python train.py --dataset="synthesised sound scenes: up to three everyday sounds over a background" --hop_length=160 --win_length=400 --task="enhancement" --channel_attention="eca" --pixel_unshuffle=2 --upsampling="nearest_conv" --optimizer="soap" --eps=1e-08 --precondition_frequency=10 --merge_dims=false --max_grad_norm=3.0 --max_steps=11800 --batch_size=256 --warmup_steps=590
Rows from block 11 of a small spectrogram enhancement model, named by matrix and row number. Each number is 200 + 20 x the weight over its row's rms, rounded and kept within 0 to 999. All counts start at 0.
Before each channel's rows are labels from the 100 clips, of 14848, where the channel reaches its highest value: "top examples" is what is common among them. Only what is clearly more common there than usual is listed. The data: synthesised sound scenes: up to three everyday sounds over a background.
# conv: 3x3 conv (model.decb.1.1.conv.weight, 96x96x3x3, each kernel summed), inputs 0-95

top examples: stream
conv.1,225,210,195,229,214,191,180,200,195,188,202,193,196,154,196,179,240,203,189,197,171,190,200,192,210,190,218,183,194,208,208,198,191,186,211,225,201,183,213,193,223,181,171,174,199,169,196,179,192,190,160,197,220,229,207,181,224,207,218,213,169,199,188,223,166,217,203,182,249,211,211,169,191,222,206,204,222,183,170,198,219,253,195,181,236,221,209,184,166,204,201,142,196,185,201,207

top examples: stream
conv.74,176,207,201,207,201,212,192,182,166,212,204,235,202,188,202,193,203,206,223,199,242,191,194,167,197,211,167,213,184,208,216,219,198,164,229,230,199,211,216,186,203,201,180,163,177,203,187,213,165,209,181,211,219,198,243,194,206,196,214,204,159,199,178,199,209,188,245,143,220,197,194,206,225,155,209,164,234,223,239,176,213,197,206,199,204,199,210,205,219,215,206,186,200,189,176,211

top examples: engine
conv.37,167,211,203,224,157,213,206,206,160,194,202,167,238,216,191,207,165,185,166,209,193,226,189,181,194,220,203,164,204,206,214,187,196,186,222,207,238,211,199,202,201,188,214,198,204,234,175,207,231,189,193,177,196,201,227,180,204,214,175,158,215,205,188,174,193,199,198,198,167,214,220,214,195,197,191,225,197,215,200,199,189,191,198,195,202,144,209,221,228,150,159,188,218,192,204,171

top examples: mains hum; background: none
conv.94,199,150,206,199,192,162,169,200,189,188,222,171,196,179,210,162,199,236,224,196,163,169,177,222,219,223,201,205,232,213,162,202,182,172,181,168,191,200,208,199,213,198,206,210,215,201,224,211,217,186,220,199,200,174,192,199,195,189,221,233,208,205,182,188,211,194,123,224,186,165,188,189,172,177,189,199,209,203,201,194,179,206,214,211,202,191,198,216,164,198,192,181,185,211,213,190

top examples: chatter
conv.76,205,195,198,202,178,195,189,190,170,182,201,172,220,170,196,174,214,211,198,191,233,194,198,209,201,191,228,195,188,191,174,190,176,206,209,190,199,227,201,152,164,153,214,174,209,189,176,227,188,215,204,206,200,168,193,189,199,194,190,174,185,201,203,200,196,170,212,139,206,222,208,245,185,206,186,215,192,197,222,223,188,249,184,221,198,141,198,194,223,204,195,197,203,185,172,193

top examples: waves; vacuum cleaner
conv.64,193,177,189,193,202,217,231,194,190,206,190,206,200,192,195,195,177,205,214,193,199,198,201,175,232,236,201,214,206,236,209,195,197,202,205,208,216,208,201,196,197,215,196,163,198,228,190,196,185,228,203,217,181,153,143,182,180,212,182,197,210,212,220,247,152,243,190,192,199,210,193,172,238,259,189,219,216,184,190,196,178,196,190,156,187,192,212,195,179,197,203,176,191,169,186,201

top examples: chatter
conv.90,181,195,225,196,190,205,194,221,167,232,242,211,220,218,192,225,203,243,182,183,218,218,223,192,195,186,167,200,185,205,202,204,195,172,228,199,168,154,181,212,223,202,194,213,178,234,196,189,215,216,224,193,199,187,179,188,236,230,182,181,209,203,248,204,175,198,207,183,149,202,191,202,186,175,229,192,227,209,200,162,234,208,191,187,200,200,182,183,196,193,186,180,215,218,211,209

top examples: crickets
conv.31,191,198,176,230,183,228,235,207,183,195,203,173,153,197,186,201,155,205,205,176,225,176,190,195,208,213,190,203,200,216,165,183,219,171,207,219,199,167,184,196,155,208,206,172,193,182,179,205,199,246,202,202,216,186,202,189,231,189,172,184,221,161,204,192,208,218,189,146,193,199,176,165,215,217,204,208,215,201,238,213,218,207,211,202,186,216,188,171,182,210,188,182,207,204,199,227

top examples: helicopter
conv.80,175,183,238,229,169,192,213,187,166,205,223,192,209,224,208,228,201,228,194,178,153,236,192,198,195,189,219,184,213,181,169,182,215,199,182,200,232,178,207,198,189,207,255,174,211,222,187,194,190,225,191,188,168,191,181,165,207,225,189,197,199,190,195,211,200,213,198,163,203,174,187,207,227,172,226,225,219,175,187,191,212,183,208,209,171,196,170,218,196,180,173,212,209,225,193,180

top examples: background: none
conv.34,214,199,180,243,187,244,187,208,206,212,207,204,210,203,207,190,162,226,185,186,240,197,195,186,200,223,212,208,188,159,194,170,207,188,156,182,154,176,214,221,201,177,203,202,204,193,193,226,189,183,187,192,212,188,187,216,159,181,200,191,239,232,204,205,226,199,237,194,201,200,194,201,198,190,206,134,230,190,179,228,212,191,200,195,189,209,212,183,170,180,176,202,176,208,199,194

top examples: helicopter
conv.2,173,183,198,227,137,199,225,189,199,205,188,168,215,191,206,158,218,215,184,206,199,203,202,250,189,205,194,196,194,181,203,180,188,180,202,209,214,191,223,166,172,206,197,188,214,194,205,188,203,224,215,223,205,185,174,175,216,224,226,200,177,202,192,214,130,199,207,198,216,183,187,190,225,195,196,196,197,218,220,241,197,160,202,202,252,226,192,219,205,184,205,198,211,219,194,198

top examples: clock ticking
conv.70,147,204,220,174,177,197,212,141,204,169,201,219,193,215,183,246,175,223,202,202,205,240,189,216,211,222,186,192,212,186,200,183,222,234,203,198,170,220,193,201,165,227,229,206,201,188,204,204,202,188,208,219,199,197,202,202,180,213,201,207,242,220,187,190,200,209,179,200,177,213,205,241,188,193,216,170,192,227,199,170,187,206,224,215,183,174,220,219,201,189,187,239,186,213,169,181

top examples: crickets
conv.87,192,172,186,228,176,194,198,225,184,207,196,183,214,167,195,176,216,204,197,182,210,159,195,202,208,191,264,173,180,212,172,173,184,206,212,194,177,200,217,179,174,199,214,184,187,210,181,157,173,188,204,205,161,177,187,209,214,182,224,195,200,159,190,222,174,177,193,180,182,192,203,215,220,194,161,214,213,192,221,196,211,231,224,212,212,172,194,193,182,227,214,181,196,222,190,237

top examples: helicopter
conv.52,197,172,203,223,217,171,177,170,162,180,212,215,216,184,196,207,231,208,206,219,195,183,219,277,187,185,200,200,197,198,171,214,209,200,182,229,195,171,176,200,199,208,183,193,176,185,186,181,175,219,200,195,221,192,205,203,199,173,194,216,198,200,204,204,218,212,176,211,199,202,186,214,272,200,209,179,176,223,188,175,209,218,174,233,194,194,178,178,187,218,185,209,214,241,196,184

top examples: reverberation; text has "room"; text has "reverberant"
conv.17,211,222,182,184,129,216,197,132,197,215,158,180,227,179,204,205,182,215,233,174,201,178,193,173,201,194,203,212,185,206,165,187,186,187,226,221,228,213,174,181,180,223,219,218,176,204,199,206,203,201,181,192,191,201,195,203,190,204,183,224,190,200,190,195,196,205,220,185,264,188,172,186,214,194,169,195,201,208,215,207,205,168,199,182,190,201,193,188,208,188,217,192,208,214,181,222

top examples: electric buzz
conv.65,230,238,192,220,206,192,187,213,170,187,234,162,232,202,209,137,182,180,195,203,206,192,203,191,198,206,193,229,198,191,200,209,196,216,178,210,215,183,187,195,194,215,188,201,239,156,200,192,227,184,223,214,183,178,197,192,215,219,190,191,214,188,207,226,190,197,170,186,212,214,207,239,191,209,208,248,157,191,171,219,204,199,208,172,173,179,184,189,218,213,168,203,214,227,173,192

top examples: applause
conv.48,207,239,212,212,220,220,208,214,241,233,205,179,207,171,177,191,163,196,201,201,202,206,185,212,213,213,155,210,188,235,203,211,201,214,203,197,198,176,209,187,162,182,177,208,205,211,171,193,189,188,187,219,214,174,234,187,191,204,182,191,216,177,179,171,197,191,246,243,190,213,208,181,215,203,194,184,173,165,250,203,191,197,192,219,194,175,184,206,205,179,216,183,192,177,230,237

top examples: reverberation; text has "room"; text has "reverberant"
conv.38,206,187,201,162,200,226,207,201,210,169,185,215,216,181,197,154,188,203,211,198,169,202,203,187,222,190,238,171,178,190,198,199,207,172,196,172,176,206,223,177,196,214,221,178,185,179,183,187,208,211,222,250,205,149,203,187,217,219,223,208,184,192,192,232,187,160,215,198,189,203,190,150,206,226,194,198,215,169,195,191,205,193,218,245,217,166,170,208,193,199,214,175,216,200,206,197

top examples: waves
conv.68,225,188,200,200,200,219,207,166,181,183,187,174,161,198,195,228,206,202,167,195,152,183,196,229,202,238,180,203,207,227,187,186,185,200,218,161,179,187,174,219,206,206,216,203,196,205,208,188,173,205,197,182,194,258,204,203,189,178,189,185,191,217,186,229,237,220,186,275,194,182,213,183,204,217,229,182,192,217,204,183,198,184,204,180,180,201,194,198,211,214,205,208,177,197,233,199

top examples: engine
conv.84,163,197,180,201,213,215,173,239,190,191,173,187,220,185,210,195,208,224,227,194,206,192,172,190,191,211,191,197,197,178,182,165,212,176,167,208,213,165,159,234,169,188,212,173,166,179,190,184,224,166,197,193,188,211,175,175,216,219,225,225,195,177,203,224,160,215,197,200,181,208,213,210,209,209,208,210,250,179,198,207,223,162,205,203,177,185,194,210,198,201,202,203,215,198,183,156

top examples: reverberation; text has "reverberant"; clock ticking
conv.42,182,225,173,212,171,205,185,162,196,192,229,187,224,191,192,180,176,195,205,205,211,199,194,230,202,201,210,189,186,208,165,169,194,224,212,157,158,243,189,181,204,201,205,218,215,198,165,213,189,202,206,194,189,182,180,155,230,210,182,185,234,203,222,209,193,194,200,210,169,197,195,180,203,189,179,230,195,193,205,225,188,159,207,226,196,210,194,227,202,132,188,206,207,209,198,187

top examples: reverberation; text has "room"; text has "reverberant"; typing
conv.53,187,215,199,182,152,195,170,164,194,207,201,185,211,148,222,187,202,242,185,180,225,225,200,192,189,228,223,184,176,213,192,165,187,196,195,182,196,184,225,198,161,207,218,183,203,211,196,178,201,219,194,255,204,191,188,176,224,231,227,187,181,213,182,236,157,201,193,161,221,197,186,200,203,175,223,191,195,223,187,188,207,194,231,179,188,199,192,197,195,205,206,194,186,216,188,218

top examples: waves
conv.20,196,190,217,205,175,196,187,173,163,190,195,195,189,217,188,199,196,200,194,206,191,190,192,200,184,275,228,206,197,201,182,202,224,202,215,218,198,199,205,187,210,191,208,195,197,211,204,163,177,201,162,224,181,193,191,180,244,193,184,190,155,195,223,273,229,211,187,225,162,218,194,209,189,197,209,195,185,214,168,189,170,184,185,173,203,201,193,184,157,196,191,186,214,194,194,199

top examples: background: none
conv.33,179,210,222,213,186,207,210,194,195,216,201,221,221,219,190,185,213,197,227,171,166,192,177,220,213,224,194,169,183,195,156,181,224,197,195,199,209,147,207,175,172,205,206,208,174,181,182,164,206,190,215,204,150,191,201,174,186,206,187,198,220,192,198,235,153,221,199,207,172,201,208,188,228,182,226,200,202,205,187,229,227,181,227,194,225,179,196,199,219,229,214,211,206,226,186,164

top examples: number of sounds: 1; background: none
conv.32,203,209,216,203,205,182,198,202,212,196,211,170,202,230,184,209,139,199,184,206,212,196,191,202,212,220,176,196,183,177,170,193,192,186,205,207,194,209,207,234,200,176,227,214,179,231,187,205,193,204,178,188,130,221,196,212,198,189,202,125,218,266,165,186,200,186,220,182,185,196,201,201,195,203,210,183,214,191,196,192,202,190,221,228,203,177,188,204,214,200,182,196,189,207,202,174

top examples: chatter
conv.25,151,185,219,238,225,213,203,226,216,216,227,213,209,187,189,181,185,176,187,203,192,244,205,168,201,202,202,178,197,203,190,178,192,213,192,202,187,202,207,184,220,213,168,194,167,230,183,203,198,192,211,233,222,155,196,218,192,217,200,199,208,164,243,223,223,180,179,197,183,200,192,180,167,181,212,231,215,174,205,224,224,217,178,233,217,177,214,219,171,190,193,188,191,173,218,196

top examples: background: none
conv.56,186,193,191,199,164,198,202,198,167,200,188,209,212,189,219,207,215,228,180,184,210,173,239,259,165,201,213,202,179,214,182,192,152,214,242,205,202,228,208,218,216,197,223,183,225,237,189,211,210,186,196,230,217,188,197,215,227,204,196,175,167,210,176,214,192,200,150,214,215,197,171,184,205,191,207,191,200,190,218,208,181,240,208,166,203,198,199,174,220,209,213,164,192,217,204,187

top examples: wind; fly buzzing
conv.54,177,232,194,193,196,183,209,193,157,187,215,180,160,199,236,193,179,206,188,201,199,235,197,201,194,217,207,208,182,195,186,217,240,197,144,207,193,176,190,201,207,191,182,202,166,209,200,214,210,181,213,201,217,183,191,190,249,202,184,201,216,198,231,210,209,206,186,210,134,200,192,218,207,203,172,202,199,215,203,200,201,193,179,202,205,216,205,196,188,115,206,205,200,211,188,188

top examples: thin (high-pass)
conv.60,225,221,243,180,177,215,206,192,224,172,215,188,197,225,189,224,207,187,171,192,216,217,191,158,220,212,181,219,201,183,222,201,179,217,209,211,147,212,187,232,211,204,212,172,183,217,212,206,190,187,198,232,212,213,209,214,134,156,192,175,229,207,205,204,226,220,189,239,176,198,213,201,194,206,212,175,195,219,190,201,191,178,209,207,198,208,211,206,218,164,192,211,206,191,221,171

top examples: muffled (low-pass)
conv.28,174,204,189,206,182,217,180,178,219,196,191,177,218,224,196,198,198,185,190,198,195,186,166,180,183,201,192,183,214,209,225,210,182,193,195,198,201,167,193,208,218,206,231,194,199,214,206,201,185,227,181,247,206,186,140,214,186,191,209,201,230,191,213,207,190,189,183,184,193,160,202,200,170,195,206,196,216,214,254,200,154,184,280,224,197,191,197,175,210,184,197,209,184,210,190,181

top examples: applause
conv.4,191,202,212,211,224,187,211,215,218,181,206,191,219,175,197,131,208,177,181,194,197,181,165,176,224,198,247,185,197,185,200,195,178,197,178,244,179,209,187,170,187,193,202,190,183,181,200,217,200,189,172,204,184,181,184,203,206,166,205,213,178,214,223,214,208,178,232,193,232,202,195,211,183,196,226,220,222,163,190,224,196,209,229,194,225,205,187,207,184,192,239,177,206,187,244,181

top examples: water drop; first sound: water drop
conv.57,138,201,179,206,154,171,184,208,199,171,206,218,181,185,180,184,198,217,194,227,218,215,187,213,183,215,227,205,183,194,200,192,206,175,217,165,185,188,204,177,178,172,176,188,205,177,215,199,222,233,223,192,190,186,196,194,232,152,194,181,222,211,181,203,201,222,176,231,206,208,209,196,198,194,176,165,190,197,216,166,183,187,184,243,204,192,189,202,205,223,215,212,169,190,167,181

top examples: pink noise
conv.22,237,187,220,171,198,192,199,189,205,200,225,198,215,171,210,163,184,182,202,180,221,219,176,178,231,205,208,204,187,217,195,185,193,169,203,175,236,202,200,165,222,217,169,176,203,179,191,185,189,206,201,235,243,142,203,184,200,206,206,198,164,193,197,211,164,201,184,157,213,201,212,190,229,211,201,238,211,208,222,215,230,223,215,191,215,175,190,210,184,217,207,163,189,208,198,205

top examples: applause; crickets
conv.51,179,201,152,213,211,210,196,178,197,230,226,190,191,191,191,206,219,204,196,195,209,186,158,144,203,197,192,210,197,247,203,191,239,178,140,200,181,216,188,180,229,205,220,161,201,201,199,189,158,172,179,203,193,221,184,209,235,237,175,197,190,221,180,223,206,200,191,194,218,210,182,195,180,223,217,197,199,223,188,179,219,218,206,200,216,233,207,196,189,206,194,223,204,220,200,199